Rows from block 5 of the audio encoder of a small encoder-decoder audio transcriber, named by matrix and row number. Rows with one number belong to one neuron. Each number is 500 + 40 x the weight over its row's rms, rounded and kept within 0 to 999. All counts start at 0. Numbers have three digits each.
After each neuron's rows are labels from the 100 clips, of 14976, where the neuron reaches its highest value: "top examples" is what is common among them. Only what is clearly more common there than usual is listed. The data: telephone keypad tones over noise or synthetic speech. In brackets: how many of the 100, against the usual share in percent.
# fc1: MLP up (encoder.blocks.5.mlp.fc1.weight, 1152x192), inputs 0-63
# fc2: MLP down (encoder.blocks.5.mlp.fc2.weight, 192x1152, transposed), outputs 0-63

fc1.635:537542496505450502533433480499497476539470575509463527511507492568490484440645512499561487530529517561519442479511488528483469429580507517519465491577506503501538472495449494439477470455482512
fc2.635:484530544482538479517495502483523545481499467518438479475499496490497490518475513505490544473443440446480577461362497481502485539473435519506516477483471410533548593573601535540498491516558484
top examples: key "4" (91 vs 27); reverberation (83 vs 24.8); key "D" (68 vs 26.3); number of keys: 8 (30 vs 11.3)

fc1.695:497461464533519558479411507475496435500488456506502519533538515521516522543519512528472566475531489523428552481561469512490423494470492434559503550511507537502521511398493527501532470526493531
fc2.695:480499512470460470494507440554484504487503509571512520480512567509476547529528483551540520512442566507507483456514494445575500463473438481534538500512500541508423524495583476462449482480469542
top examples: key "6" (59 vs 26.3); pink noise (48 vs 17.5); white noise (37 vs 17.6); last key: 6 (30 vs 6.1)

fc1.612:547484570594472460443487451436443564522539458519494512502542481539465481523540605502442465526484452432536526451485494464498535471493503492561538497480470526448468482540554547526431447446486479
fc2.612:524595491479518439521481549533514492557543498567500462536491540440495477461481465582524553516501507546480408532525523543511491515564545526548435497515523511527544485437481475576541574525517547
top examples: key "#" (61 vs 26.8); key "5" (59 vs 26.7); key "2" (58 vs 26.3); number of keys: 9 (40 vs 11.1)

fc1.711:553507605490461482487519489567480558472534412507535477530512517570572543528480521465459473595478493439542546462542541497442449444523496464482482538539490487512498501531464510464521495455522485
fc2.711:522533379468495523528559515460562447509511519430487527523446497416456452509464468477495534467477524556476480529448452488551538557507548504473558492508468472518481497502518480511474469543507497
top examples: reverberation (90 vs 24.8); key "7" (71 vs 26.7)

fc1.324:562537498524481577526475453483510548503550494484527478519525513467539518512418478458517480479547464441531477483516458515478549486513477500544507456553475558595555511482403511493464549504521465
fc2.324:491502541485465429452534540490455508548447482491439482498473526498449465483486517569482514519503529505580484516461490475482491580479524471573478524481505480383453509609533468577508470459498524
top examples: key "1" (64 vs 26.9); key "9" (55 vs 26.6); number of keys: 9 (29 vs 11.1); last key: 1 (25 vs 6.2)

fc1.616:503483547518469518507467544477487470524556557534498502483566547552474475500529421517525508493436541476427507506600398495504494548520518497492548494518478512500472470456479563472547547590509461
fc2.616:521491489459444497399494457544551530567399434452510493442488469513463560488506504554495462512480472488494537409545499509521498449526476526556453531470525502435566521477523519543460479462525536
top examples: key "0" (91 vs 26.6); number of keys: 9 (53 vs 11.1); number of keys: 8 (40 vs 11.3)

fc1.491:468528461535493494560448481526460500415501526557511489511557488475502487554567438490493467461510503486539439521533565498549508531459506524512485579504482536502485472476406538579585441445475516
fc2.491:497536538560505453511575564528477474573507519471461553533502492589479451469475533472524451509593502470391530460498450437362490383488460424475476530558534466516522561557519473475462508481543438
top examples: key "#" (74 vs 26.8); reverberation (57 vs 24.8); key "7" (55 vs 26.7); number of keys: 9 (55 vs 11.1)

fc1.50:435549520502489474564457537509526438466522510439479528576510489450516555507447557488494490456424549467434475486577450542458582464518516502492497572505504531493494503550482524503520431477461503
fc2.50:510403516489503503484573459498486543431486492545441466480508506458474368516548532505488537494498413536614524492525468538505461546469520521515593460494433494494503468529448494524481480553509519
top examples: key "1" (96 vs 26.9); first key: 1 (56 vs 6.5); reverberation (53 vs 24.8); last key: 1 (39 vs 6.2)

fc1.2:469508476493477463478494493495403512495480459544492452547470471540440478559510450466433520547407484469615473483451466506521509455477543487438525480600451567565520475465480423550526537419490497
fc2.2:535457479568500462530500510532521483512468529527484518542538545485483452458489542543585478508497529426453447547530483484496420529578420492475505520539563416517492495563552540476544462561531454
top examples: key "4" (87 vs 27); reverberation (80 vs 24.8)

fc1.333:480574577569499514477530496441467491474566473433484485459506543556461500546482502496483483481480493433479525409537487519462520481534564445525485501475469527475488485547478491520504504535511445
fc2.333:544458436464494474534503515552540492513445557479456509490504519505495525494485496573508521519514522573437488572506476532530515489524430485402521505543552546543549577483531557509494547490452577
top examples: key "#" (95 vs 26.8); last key: # (31 vs 6.7); first key: # (29 vs 6.2)

fc1.487:571542566526511487524534490554426564500510537561517515475505495528487534453435534501476482525514473518522549479483469472495503497551446457502482490503526540555456518515440450490449431507507434
fc2.487:468496467515435484517544478521496500551496520483578555480480546523491488479490522483515513543500494444484554511455508514578451507533470494538472512416377472557545577538505530543506531471470549
top examples: key "1" (100 vs 26.9); first key: 1 (57 vs 6.5)

fc1.391:537521441550503511425524478534440509511492503520551509474539521491482435497510562450559490443476538410481488541474530502442540471551443489467497469501559495522478537384551487465504558489514476
fc2.391:464480525509531538571443514529476476508501503463485447481492456525524545481517513469510490494521482561516478489476467513573480534485501517500483523478454502531489458556464442525526468532475463
top examples: key "B" (93 vs 26.6); first key: B (28 vs 6.5)

fc1.299:493442440542526478523502545528464479493406462494518547531521495483476553520442535492457551508580502444472551567436559478521504545494527471543582507487454496443499463530498411525528501519487529
fc2.299:487517510497519505546496466495466411448565520471467533509451515474499440495578509572499495450410501543534542476554440468476503504564489479454424478531515481484566546496442524461483489557528462
top examples: key "1" (77 vs 26.9); last key: 1 (63 vs 6.2); first key: 1 (33 vs 6.5); number of keys: 1 (32 vs 11.3)

fc1.490:490519539479533475476473459414585447534484456594614496447553494516476537511513475454538533493465476591546566493450472465505533464564477425502468553509522434564553537434448497451535532522513432
fc2.490:541466486476415482544421446530440532443464543416444491562489505519557422461501489468429459503533500476479455541519586540546487523519513468460508453536581568461538487568566500573433518484498531
top examples: reverberation (70 vs 24.8); key "3" (65 vs 26.6); key "8" (61 vs 26.7); number of keys: 9 (36 vs 11.1)

fc1.539:536503545512475451442469493502525506461505468485465593525503480537441415476511496534477547461557507558515457438520514484418568482482435503496535470435463483493437555544555550458525507494509505
fc2.539:500513563473530509490506520496429524515573529468578463498493535500507487540487480474523437495542520447552513457460485538518428466486490474523513450503462471499511513491442519557437558516523521
top examples: key "1" (54 vs 26.9)

fc1.128:448445510503505475446473440480506468504478455513559522388577436577505547464492543519501486475401489513586508522513497484437515493508536466527479447528493544511475511503489482475492488517557477
fc2.128:571564513492462545492550513558452509504538553411488525577483565434520496521495512481488510484481532476433514476551523405468440560461377442508480562538488480431569480457536514526488451477543484
top examples: key "8" (97 vs 26.7); reverberation (64 vs 24.8); last key: 8 (48 vs 6.2)

fc1.739:547486489515405515456457474478568501416554495532478515524552488574452477486460488480514541537546461471498532489540510437509492498481536470566528522483435504549421445494493533501435509481505494
fc2.739:482506484514541555511471447495423482585458518516515593519514500466474488524567520478551498473499530510562417536495552590543441486525513502479426478498553525555476493530434506486510490583521504
top examples: key "8" (83 vs 26.7); key "B" (54 vs 26.6); number of keys: 9 (48 vs 11.1); last key: 8 (25 vs 6.2)

fc1.173:467481419522506527549523495481460517463519492491553469533547487545521431535484583500472429600503529513505455432475524466546483568478491481555555520504551533523550469475502515474550513437461436
fc2.173:464476509527406491493429451518518463559518488536503470497471467489492537534585454521482549503493465524471508505535485565431561508541522552475446441522467508466482589513444526521509533543528573
top examples: key "7" (65 vs 26.7); key "4" (60 vs 27); number of keys: 9 (54 vs 11.1)

fc1.535:501469463536475443478541492526509498555515448490496563516522597538483521552439495522522423478435396512472491511534516461511585502470505464549498566479554493489474468496475458509527499469535453
fc2.535:450581439420456472487455456483505512505501494515457464528504513477563582559592460475527564488553516530506618459517559549519527450578501479512518474552537528489519511482487505540457504486590504
top examples: key "4" (97 vs 27); number of keys: 9 (47 vs 11.1)

fc1.102:505499473519528517489513542493512435533565444514535493492458465511559488423451460433516483479553481499466530459586484573547496490491494454568468563434493496456491464480451512495502517532519526
fc2.102:486516457522542407515438414493493542547423462511485487486585460586467517507523529588484473467462510527482525508497551497489489549601490462481488430481525504519499428536482540479565425604455480
top examples: key "B" (96 vs 26.6); reverberation (63 vs 24.8); first key: B (32 vs 6.5); number of keys: 9 (29 vs 11.1)

fc1.190:451441551496449480597562584556558486525517453539453537509583512491500519459506464503507541431530499486470482518447406559542509496536488543549474527537485539464509524504446489470467484505490483
fc2.190:496527526477450468496483505442494501477503457517431470468482537499524497575428622532499564486426493516533523439424574453480539469454492480522474503480463531501568547465518502520575526504491611
top examples: reverberation (97 vs 24.8); key "8" (92 vs 26.7); number of keys: 8 (28 vs 11.3); number of keys: 9 (27 vs 11.1)

fc1.247:546514447560467491470532588517489532516525475533472504525584499540521509461449480474512418529476496568436503448451492507552505534460479505495507517478509527481492529467502470465508473502542528
fc2.247:447527552444468449457503485484538436554472517461530536502538573563503488515571511578502545532497524483506480591475487490618561494542465466526488434484526467556560437547491511566483475574525467
top examples: key "B" (97 vs 26.6); first key: B (31 vs 6.5)

fc1.438:460515614525492529466433464470543528451477532521445536451499464523511461457475565455537500459498560518471495553500540499550504443511513500548454531484519532411607523557510441463472515509544486
fc2.438:487515419474481422555495522520495492501548473474485481555536474481502477518580529527465485504469522454523475492519487468470531549508516543488569509521461501587458589512467583501460567584508556
top examples: key "8" (100 vs 26.7); reverberation (74 vs 24.8); number of keys: 9 (43 vs 11.1)

fc1.178:519582515530497488505419569422459556470565586506460522474495510507549566420494474524484417481513509446439527467554494507587484508525586473488544516500473564527484486470429498477572559529520539
fc2.178:461440492534535485423499514507479491466504478538505522531496547512483506491531529582546520522496512581503501539537409478419531452480532434530496531448415429561505560481494526504508432498487487
top examples: key "#" (83 vs 26.8); reverberation (67 vs 24.8); number of keys: 9 (41 vs 11.1); number of keys: 8 (32 vs 11.3)

fc1.642:351546518558472502555429480438495547527507498477465526504460554470555509457542460500436473538515465488522548520490499542523475470501513466579544547452520514433493519473449500462510526480526505
fc2.642:523463490461516412481459535467561482528516558437497527554508470523474465525514560498493563537521545582428450469510543462484493536452519483461423478460463474526500479470511516526493525520491455
top examples: key "#" (97 vs 26.8); reverberation (89 vs 24.8); number of keys: 9 (33 vs 11.1); number of keys: 8 (29 vs 11.3)

fc1.578:518490533484538523483484463491454499461470567471550497493525510543424415521474529520574524489491490436491455544520515578512480515469509553443520512520474516537543476534530548482556432481502477
fc2.578:506469447522475502428497488495513561560501521526493553508452468502529446510496505453542559514462488546442473488412501554492532546500495450501508454511500488509532437527474490563484547464477478
top examples: key "4" (99 vs 27); reverberation (63 vs 24.8); last key: 4 (46 vs 6.4)

fc1.248:507511506540522513476442472419509493516509408531505465474539518533556497545516475459479508491493475542433608501478557500481453464481566573540543515474488430535497506478492423491423442543492464
fc2.248:462472502485496487483544457475461513527516536446513543519538488552496475487463481496507496536433525508549462476531507489560500523563469469461476491594516507505486482483452548505475552494496593
top examples: key "0" (66 vs 26.6); key "8" (59 vs 26.7); number of keys: 9 (52 vs 11.1); number of keys: 8 (28 vs 11.3)

fc1.143:560505539543476516495552441471538456502473464538509565509454435528439467480436552529569487469475483473455501572503465541530528531485499479621444548421466494548431592528533460503536513463482509
fc2.143:447519456486444465475504544587477456491538560522506517543539464499519506530482500569531530556456449429426485481503572546530423485518454575448508480474490489530541507476432494501474536547546533
top examples: key "8" (70 vs 26.7); last key: 8 (37 vs 6.2)

fc1.390:514365492576488438502490496588469469454446503491426532481502481533526471523500482525584512536488535491539503513380513497422481535478454420447511532503494511473456539479485535493500488473523540
fc2.390:514556449502565575477476511465429460525509441478514449529473505539530541553445501476491456453476523439453422523535481497495466497499483528457479475526506474537512472523483517567486491516493523
top examples: reverberation (93 vs 24.8); key "D" (87 vs 26.3); key "5" (60 vs 26.7); number of keys: 9 (31 vs 11.1)

fc1.326:518562496518488509549547466503491503475457552449519546498492528493445558500495392476480476399544469423504587480451430459493468503456542458509454469472455432568488534442508508557506437494496536
fc2.326:512492499471531568516495447516486508491549503597485442565514536439559454507528522531451542547501587506513468547529534520544515527573497507536529557491505580479511439513499570475425557491454495
top examples: key "1" (99 vs 26.9); last key: 1 (25 vs 6.2)

fc1.269:562507521530527523582523481526437506432500448494520418507543532527521516441517594476431507512413465511512517491552592453471465534526425435570500482525504463536510495464557465496406441391504453
fc2.269:444510469484483425482542479538488520557498548466521557526462435464494514547537473512523450519515546510528539493445459487501495516461472501476538533499486501411461511506437494441489574483541561
top examples: key "4" (89 vs 27); first key: 4 (73 vs 6.3); last key: 4 (47 vs 6.4); number of keys: 1 (45 vs 11.3)

fc1.276:503517470457539501485489492535440486416565471572533443478493485427488499499462497550473514484440562516469550449498544482518489479520441469505500492482491480509457530530456515485457568480533446
fc2.276:513527483486446549467508560458516489568472567414545532493504550507459510425512466520456566533550445523544415489494510503546448505472503504470477529578475456459430503528545548542551495545527452
top examples: reverberation (92 vs 24.8); key "#" (64 vs 26.8); key "4" (61 vs 27); number of keys: 9 (40 vs 11.1)

fc1.683:519514496539504478410506606439517460502599537523516498523561508472501540535498517469442505413460459570551503517519450441470451498536508417490453533493491522474494474556499542482539540492574502
fc2.683:475467544479471529565554465536519531510491496496501397451512495444523501448489533503498529541571552497512513449467495507500531544528482519421515487467471506436490431479489510488458534493504473
top examples: key "8" (92 vs 26.7); key "B" (56 vs 26.6); number of keys: 9 (55 vs 11.1); reverberation (50 vs 24.8)

fc1.465:448558454503510569545495447561528516499574517490557469572495588478457497499528455528501416429511495509445540489468543447478487547479534469534605483546494442512474464509466452424466433438470557
fc2.465:483469509495511435413505498496464507486435465487455462410492460517557488515492590481481542566509498538576485531550477467513488496509474508520429527531509483473498527520478571505581585514457444
top examples: key "1" (65 vs 26.9); number of keys: 7 (43 vs 11.6)

fc1.587:476471505462558486477480469500455541457478505504500545479560515528500476445424504525520496442469535489552502527489487537508570518525504538504526472499467550431466520543430521541493462494478485
fc2.587:467576524522484525516548529491546522526515531473477459563440531438517461594501463556512476476476482489489489432417494474455483457540466494450459518513516435468533450568461435498479549551483476
top examples: key "7" (96 vs 26.7); reverberation (92 vs 24.8); first key: 7 (34 vs 5.9)

fc1.184:512429453523499620511472477470523507489548455495584449450598440483499483512466582466493473520479537498539479431430460523474516455508520542548548476484430457517443544486489421458543463483567491
fc2.184:519498547550467466480479434518469437510474490486470553468436488495549539554508490514504507576489546466467528517587507481501449486501522488478517550482511512569489496514515532455468479556491510
top examples: key "8" (98 vs 26.7); number of keys: 9 (53 vs 11.1); last key: 8 (29 vs 6.2)

fc1.573:505505443592529543564546481440520504555501488506486406466541457541432522528455525510520496523548441566543465471469506439413392542543550540482564499558480495490465474507520437466541447471451508
fc2.573:452494462446486457453467567503502517532537504454453544575492491496541419482522518482549478511482466534533498496525516470554435477512483536554510554451475506426575507490447509477490591552537525
top examples: key "#" (85 vs 26.8); reverberation (64 vs 24.8); key "B" (60 vs 26.6); number of keys: 9 (43 vs 11.1)